Weights of a small segmentation model: trained on simulated telescope pictures of galaxies, 6.7 epochs.
Rows from block 9, named by matrix and row number. Rows with one number belong to one channel. Each number is 128 + 24 x the weight over its row's rms, rounded and kept within 0 to 255. All counts start at 0. After the name is the row's rms in percent of the matrix's.
# convs0: first 3x3 conv (model.decb.0.1.convs.0.weight, 192x192x3x3), inputs 22-43, a 3x3 kernel for each
# convs1: second 3x3 conv (model.decb.0.1.convs.1.weight, 192x192x3x3, transposed), outputs 22-43, a 3x3 kernel for each
convs0.128 101 [120 124 141 132 113 147 149 162  87  82 130 121 127 105 118 125 143 137 109 184 123 119 138  86 168 159 121 119 127 141 134 123 135 128 124 106 130 112 122  76 121 156 145 144 125 163  55 107 118 117 168 109 142 137 185 121  93 167 127 118 146  80 138 106 127 149 161 140 133 163  87 128 131 119  91  94  99 155 100 121 105 114 121 170 127 112 183 149 154 106 120 117 134 137 134 118 114 133 141 141 138  90 154 111 112 118 112 140 117 122 137 121 105 130 121  98 132  95 117 110 114 154  81 136 138 117 115 149 122 107 136 115  96 152 133 131 130 123 137 142 118 104 119 156 112 170 132 173 150  95 117 114 154 129 120 133 142 137 118 110 134 131 110 136 152 176 117 110  92 171 144  96 163 156 127 130 144 143 107 132 173 137  92 118 133 164 152 130 112 107 165 144 115 142 153 134 100 154]
convs0.129 109 [116 126 151  81 149 162 121 125  94 134 135 108 115 149  96 141 121 141 144 121 117 108 135 142 137 117 127 155 116 129 133 147 116 107 154 129 105 128 109 124 125 130 133 111 136 127 136 114 109 133 125 126 147 105 104 112 156 179 126  91 139 121 122 158 108 110 122 159 128  55 141 107 129 123 144  89 124 174 136 114 108 162 115 138 152 138 113 113 178 119  97 140 163 152 101 123 102 101 102 151 104 131 115 155 172 132 134 107 134 118  83 147 168 139 147 130 142 142 140 164  98 147 143 138 161  88 103 128  72 110 144 146 136 111 155 124 167 172 153 129 113 116 119 127 164 131  92 141 143  87 140 135 106 170 119 162 107 109 122  96 149 146 126 171 116 121 112 114 111 120 136 134 127 118 137 120 135 142 127 131 102 146 146 149 153 115 135 142 116 123 182 117 140  94 158 151  65 150]
convs0.130 131 [120 120 138  87 113 131 116 125 106 136  80 122 130  83 111 136 118 111 127 131 131 138  88 107 165 115 121 155 136 111 103 122 168 164 111 134 108 156 105 151 106  85 124 122 150 143 111 163 168 120 140 103 150 119 173 154 153  87 197 148 104 148 113 104 121 115 153  93 106 144 155 139 127 115 134 132  83 137 135 106 123 111 130 134 130 140 133 156 144 112 151 128 150  96 134 108 144 170  80 150 122 100 112 130 179  53 110 127 132 165  96 115 139 125 118 108 141 137  97 133  50 118 182 110 155 146  93 104 130 127 133 123 134 138 117 130 111 130 122  81 147 112 120 127 161 162  79 138 144 164 182 175 195 157  86 105 107 134 128 131 136  82 145 170  81 123 197  88 112 110 128 144 168 108 152 118 127 164 116 139 157 129 160  98 124 119 102 124 128 110 159 135  93 143 136 173 121 103]
convs0.131 085 [109  73 110  92 119 157 141 161 112 105 125 133 185 112 111 168 126 107  81 114 129 104 131 145 142 147 124 113 130 145 145 155 102 152 161  87 117 122 129 134 100 157 143 106 115 160 124 166 154 144 123 134 124 127 115 161 184 115 164 176  75 123  92 128 157 101 106 131 110  85 153 200 136 127 148 126 176 132 160 139  86 101 134 150 148 127  99 137 121 101 154  54 158  92 110 155 133 172  92 106 134 116 139 158  89 127 118 118 123 139 100  86 134 133 136 147 104 117 112 180 114  98 164  87 110  95 176 178 149 129 107 160 128  75 117 107 107 128 116 163 111 145 102 119 191 117 110 127 152 151  68 113 160 109 146 130 129 134 104 140 115 143 135 131 107 166 155 113 135  95 127 123 122 150 106 106 134 167 168 106 123 140 128  99 127 134 104 155 143 111 125 119 154 170 137 111 123 122]
convs0.132 147 [158 130 126 174 111 120 140 118 134 127 100 119 145  97  88 128 127  85 121 109 116 108 128 125 127 132 150 112 126 147 119 135 134  79 111 146 123 112 119 130 104 117 144 140 137 163 177 146 146 121 132 115 139 126 141 162 177 120 149 134 202 118  97 119 120 114  90 102 134 117  75 108 109 151  90 106  96 110 142 105 145 110 128 127  90 115 133 101 122 144 126 100 127 122 116  99 162 145 118 147  93 121 131 132  99 139 170 112 115 123 169 154 148 106 146 115 103 126 106 114  91 115 130 177 112  80 120 154 126 125 106 127 109 116 119 132 137 124 104 110 109 123 120 128 116 154 120 110 111 121 165 150 151  95 131 115 128 103 100 114 126 127 121 102 155 140 128 206 165  79  84 116 120 140 103 160 132  98 143 123 155 148  79 113 145 101 156 166 153 124 139 146 121 138 145 122 131 122]
convs0.133 080 [154  89 179 102 132 150 103 150 121 147 118 139 125  96  95 116 139 121 108 110 121 147 122  95  98 144 109 148 144 149 127 116 106 154 124 134 125 101 133 160 135 161 114 130 130 120 157 114 134 100 150 154 130 113 163 147 121 166 161 135 196 155  73 117 134 125 108 139 143 145 105  91 147 113 134 126  94 120 127 149 121 131 137 114 109 137 109  93 129 123 150 124  76 117 143 147 131 152 122 184 147 124 133 133 179 106 119 150 117 127 126 106 161 129 133 133 149 140 135 123 170 122  83 119 132 122 115  85 127 137 115  86 121 145 140 132 123 139 107 144 148 126 199 130 144 128 123 134 121 112 124 150 155 159 115 118 133  87 149 114 147 117 133 118 101 120 107 114 103  97 155 154 163 133 111  89 117 140  96 183 157 137 141  97 153 159 107 111 148  92 130 179 130 129 118  74 156 164]
convs0.134 149 [137 100 106 142 126 136  98 109 123 136 121 146 107 113 116 117 106 117 140 133 129 133 143 144 104 113  90  91 110 134 125 123 129 144 153 168 136 115 110 142 138 140  61  89  90 115 128 121 110 133 119  97 133 129 119 102  90 127 162 167 157 191 146 132 224 143  86 122 142 106 158 192 128 140 156 139 106 118  93 107 140  94 130 190 199 105 113 141 117 126 141 125 148 144 156 162 135 156 115 135 118 105 134 118 135 117 101 121 111 119 107 136 106 122 130 125  80 114 102 127 132 138 143 111 128 130 108 106 128 138 117 155 132 142 136 139 155 158 124 133 144 150 155 147 112 115 113 127 130 143 171 138 137  65 147 147 105 126 138 127 131  84 140 119 115 162  83 113 124 145 131 104 162 140 175 151 105 104 131 154 150 149 142 137 136 135 146 142 122 140 145 139 115 127 124 133 114 103]
convs0.135 085 [145 168 103 137 150 150 149  97 147 110 144 130 136 121 139 132 115 107 109  91 199 152 122 112  84  96  92 118  86 145 107 125 111 126 163 116 142  99  81  95 105 132 105 147  98 161 148  75 111 117  98  64 102 132 108 143 160 140 143 155 159 157 132 106 135 111 135 123 139 183 131 139 125 111 142 152 141  65 121 103 124 147 131 129  93 143 100  86 150  95 140  99 147 115 109 156 123 135 104 152 133 140  98 123 150 104 133 102 103 109 152 158 152  90  96 156 166 152 107 131 128 170 150 170 172 115 178 119 110 120 150 150 100 104 127 124 188 120 138 109 149  97 139 170  98 110 151 141 112 154 118 180 142  61 105 159 149  88 117 116 148 144 134 176  80 154 206 129 133 140 139 122 123 143 142 117 145 126 101  97 127 111 168 159 102  94 145 158 110  95 130 131 160 114 134 153 102 133]
convs1.128 106 [ 91 114 133 100 166 165 175 149  79 141  71 128 155 121 130 102 150 156 136 101 140 128 129 139 137 159  84 127 160 119 142 118 130 115 117 114 161 148  94 152 109 103  91 140 162 165 137 112 109 139 158 137 119 154  95 139 146 128 118 143 177 130  77 118 164  78 149 119  87 124 124 157 112 114 157 123 148  64 169 144 119 129 101 111 121 131 156 133 132 139 105 123 143 141 166 134 131 126 121 134 120 143  89 140 142 102 137 136  91 107 161 175 143 125 107 138 116 139  87 145 157 109 147 139 158 111 133 148 104 124 127 168 153 139 112 134 127 164 134  92 184 108 142 118 117 135 114 101 118 107  90 104 186 115  95 133 188 106  77 199 117 106 176 111 127 138 142  77 124 187 125 160 144 108 138 130 111 127  93 135 137 157 158 118 131 134 121 115 118 156 140 122 124 108 138 106  98 136]
convs1.129 102 [150 129 122  91 135 148 154 132 127 107 117 112 134 152  82 156 152  93 110 162 112 130 107 154 164 112 135 124 108 148  92 146 134 114 141 105 101 111 142 132 136 130 138 150 114 135 117  89 105 157 180 149  83 133 152 117 131 169 122  85  97 141 145 172 123 139 120 147 136 133  94 133 123 124 158 130  95 149 133 174  82 135  95 110 111 113 115 122 146 121 114 119 139 116 160 143 155  85 128 143 100 118 106 119 139 138 158  99 112 113 112 108 111 156 133 133 112 151 120 103 123 123 127 119 120 130 173 107  96 112 147 159 152 105 154 130 160 118 131 120 135 125  95 150 120 138 137 145  88 155 143 173  86 177 117 113  91 165 179  98 118  67 130 106 123 168 169 150 153 150 128 119 120 100 113 107 145 180 115 154 144 137 107 155 139 108 113 135 169 112 163 101 128 112 124 132  58 182]
convs1.130 142 [164  97 157 125  79 166 105 168 115 103 139 151 138 132 130 100 156 135 138 120 139  89 119 144 139 115 100  91 102  97 139 115 100 157  95 107 128 117 143 152 131 149 152  96 135 115 140 142 170 140 105  98 101 117 122  92 124 182 132 163 138 118 112 155 112 173  99  99 151 136 148 133 155 161 100 116 158 160 155 173 126 138 143 129 106  86 128 171 133 101 108 154 185 151 133  84 121 137 130  98 132 132 154 121 121 104 119 134 168  99 135  92 135 158 162 124 138 174 102 131 136 122 140 124 178  99 156 128  87 139 155 136  96 122 126 134 133 144 114 129 122 122 109 108 104 132 186 156 100 149 139 122 120 120 129 123 115 113 140  83 113 116 162 102 129 129 121 106 111 198 119 145 133  94 123 163 156 130 120 119 158 130 111 118 109 129 133 136 157 131 103 123 168 174 127 108 119 111]
convs1.131 084 [160 146 106  91 142 132 107 102 163  66 146 170 174 126 108 116 132 186  90  97 154 165 115 116 151 111 116 106 161 143 118  92 105 150 144 131 124 128 128 106 195 163 138 109 112 145 124 165 119 123 100 125 153 103 175  79 136 123 122 175 105 179  95 140  98 130 141 156 148 147 134  99 178 128 124 132  92 148 111 126  88 133 130 128 126 128 144 128 137 123 144  84 120 126 140 152 119 147 131 128 101  98 125 141  97 121 123 132 114 136 123 139 134 115 152 127 139  91 127 122 128 108  82 100  89 123 170 147 120  78  92 168 133  77 119  80 113 157  94 149 174 154 125 112  48  90 133 176 113 102 148 176 113 112 165 190 167  88 114 173  87 124 153 131 162 164 132  83 132 118 155 127 145 138 123 129 121 141 145 117 140 109 118 167 156 160  89 137 155 141 115 122 133 102 151 119 122 126]
convs1.132 178 [ 84 115 140 134 142 170 121 128 114 141 149 111 157 137 129 137  90 140 136  82 176 143 121  92 112 182  88 119 138 112 126 123 134 133  89 109 145 140 143 145 140  98 132 119 108 126 125 130 122 190 122 112 108 138 124 107 123 153 146 171 105 119 166 173 146 130 167  84 142 154 171 119 131 115 145 111 151 153 122 127 134 148 138 101 105 149 106  99 120 149 140 158  93 159 119 163 125 136 122 142 136 108 137 192 117 123 131 123 135  79 147 123 121 160 151 141 125 139 128 167 130 132 118  97 140 120 113 146 123 124 134  94 108 113 111 122  56 166 148 110 148 134 129 102 138 125 175 196 107 128 133 149 133 139  81  96 139 127 138 153 147 135 155 138 202 143  88 108 126 152 132  86 147  94 133 120 120 144 148 100 132 184 167 116 159 144 109 125 147 119 115 124 111 144 146 140 137 117]
convs1.133 077 [128 142 108 150 120 124 104 155 185 119 107 141 138 117 136 163 151 130 108 129 102  76 112 140  93 141 149 121 119 154 165 144  83 104 152  89 115 113 102 101 111 147 119  92 179 153 113 124 144  78 118 163  84 134 166 118  75 121  95 131 119 118  99 181 163  88 127 146 114 112  94 172 141 155 145 115 137 173 121 139 114 154 112 131  96 142 175 139 126 113 123 145  93 110 101 103 193 121 131 143 111 158  99 109 142 107 143 102 106  88 131  98 103 165 116 117 168  97 105 160 179 107 126 103 120 125  80 131 137 155 111 120  88 126 103 135  56 136  91 102 127 113 167 122 164 143 115 124 167 126 102 113 114  85 111 158 149 171 126 118 175  89 114 131 130 107 181  91 191 133 133  92 147 103 120 142 100 146 116 135 112 145 122 100 130 153 142  96 129 118 128 145 127 125 110 111 114 148]
convs1.134 144 [123 122 122 148 132 130 106 152 158 138 138 126 115 137 111 145 147 134 128 126 128 143 122 117 128 119 117 164 155 112 127 119 103 112 103  98  97 125 152 160 135 123 150 147  74 152 123  93 144 166 141  60 143 149 134 110 132 117 102 120 113 169  98 116 105 127 147  98 153 115 125 165 108 101 143 153 170 120 138 162 124 101 105 112  93 147 158 148 162 145 123 102 116 161 129 120 114 172 179 103 128 126 122 149 126 119 140 114 125 115 161 132 128 108 114 128 170 118 157 153 118 123 122 142 154 144 140  85  97 121 168 107  66 117 128 135 134 117 112 141 150 192 122  78  41 142 131  90 175  87 152  48  76 155 114  82 168 149 114 125 116 145 159 101 139 150 160 139 160 136 166 138 145 140 144 129 111 110 138 128 113 115 153  75 138 159 145 127  90 157 157 142 151 107 108 119 117 122]
convs1.135 083 [130 165 144 139 140 121 102 141 128 102  95 173 126 135 134 152 126 124 174 113 106 130 139  78  99 133 157 140 138 161 144 139 141  96 131 134 133 122 157 144 118  92 172 116  86  88 126  95 154 119 122 145 128 135 112 132  99 110 130 132 126 131 139 107 132 138 123 134  95 149 103 129 144 118 145 162 119  79 127 119 172 144  95 127 126 123 128 127 144 132 129 130 151  86 132 133 127 156 122 151 152 123 135  99 133 119 120 111 119 108 145 155 103 118 127 136  79  86 152 120  90 112 151 112 117 135 139 119 110  81  84 131 151 166  83 118 141  79  67 148 189 150 134 152 155  78 140 141  88  97 112 118 212 145 156 152 125 115 117 124 144 159 120  96 129 158  85 116 124 103  76 122  97 117 136 140 115 115 133 127 145 119 121 150 152 119 115 138 111 107 133  99 131 150 122 121 113 151]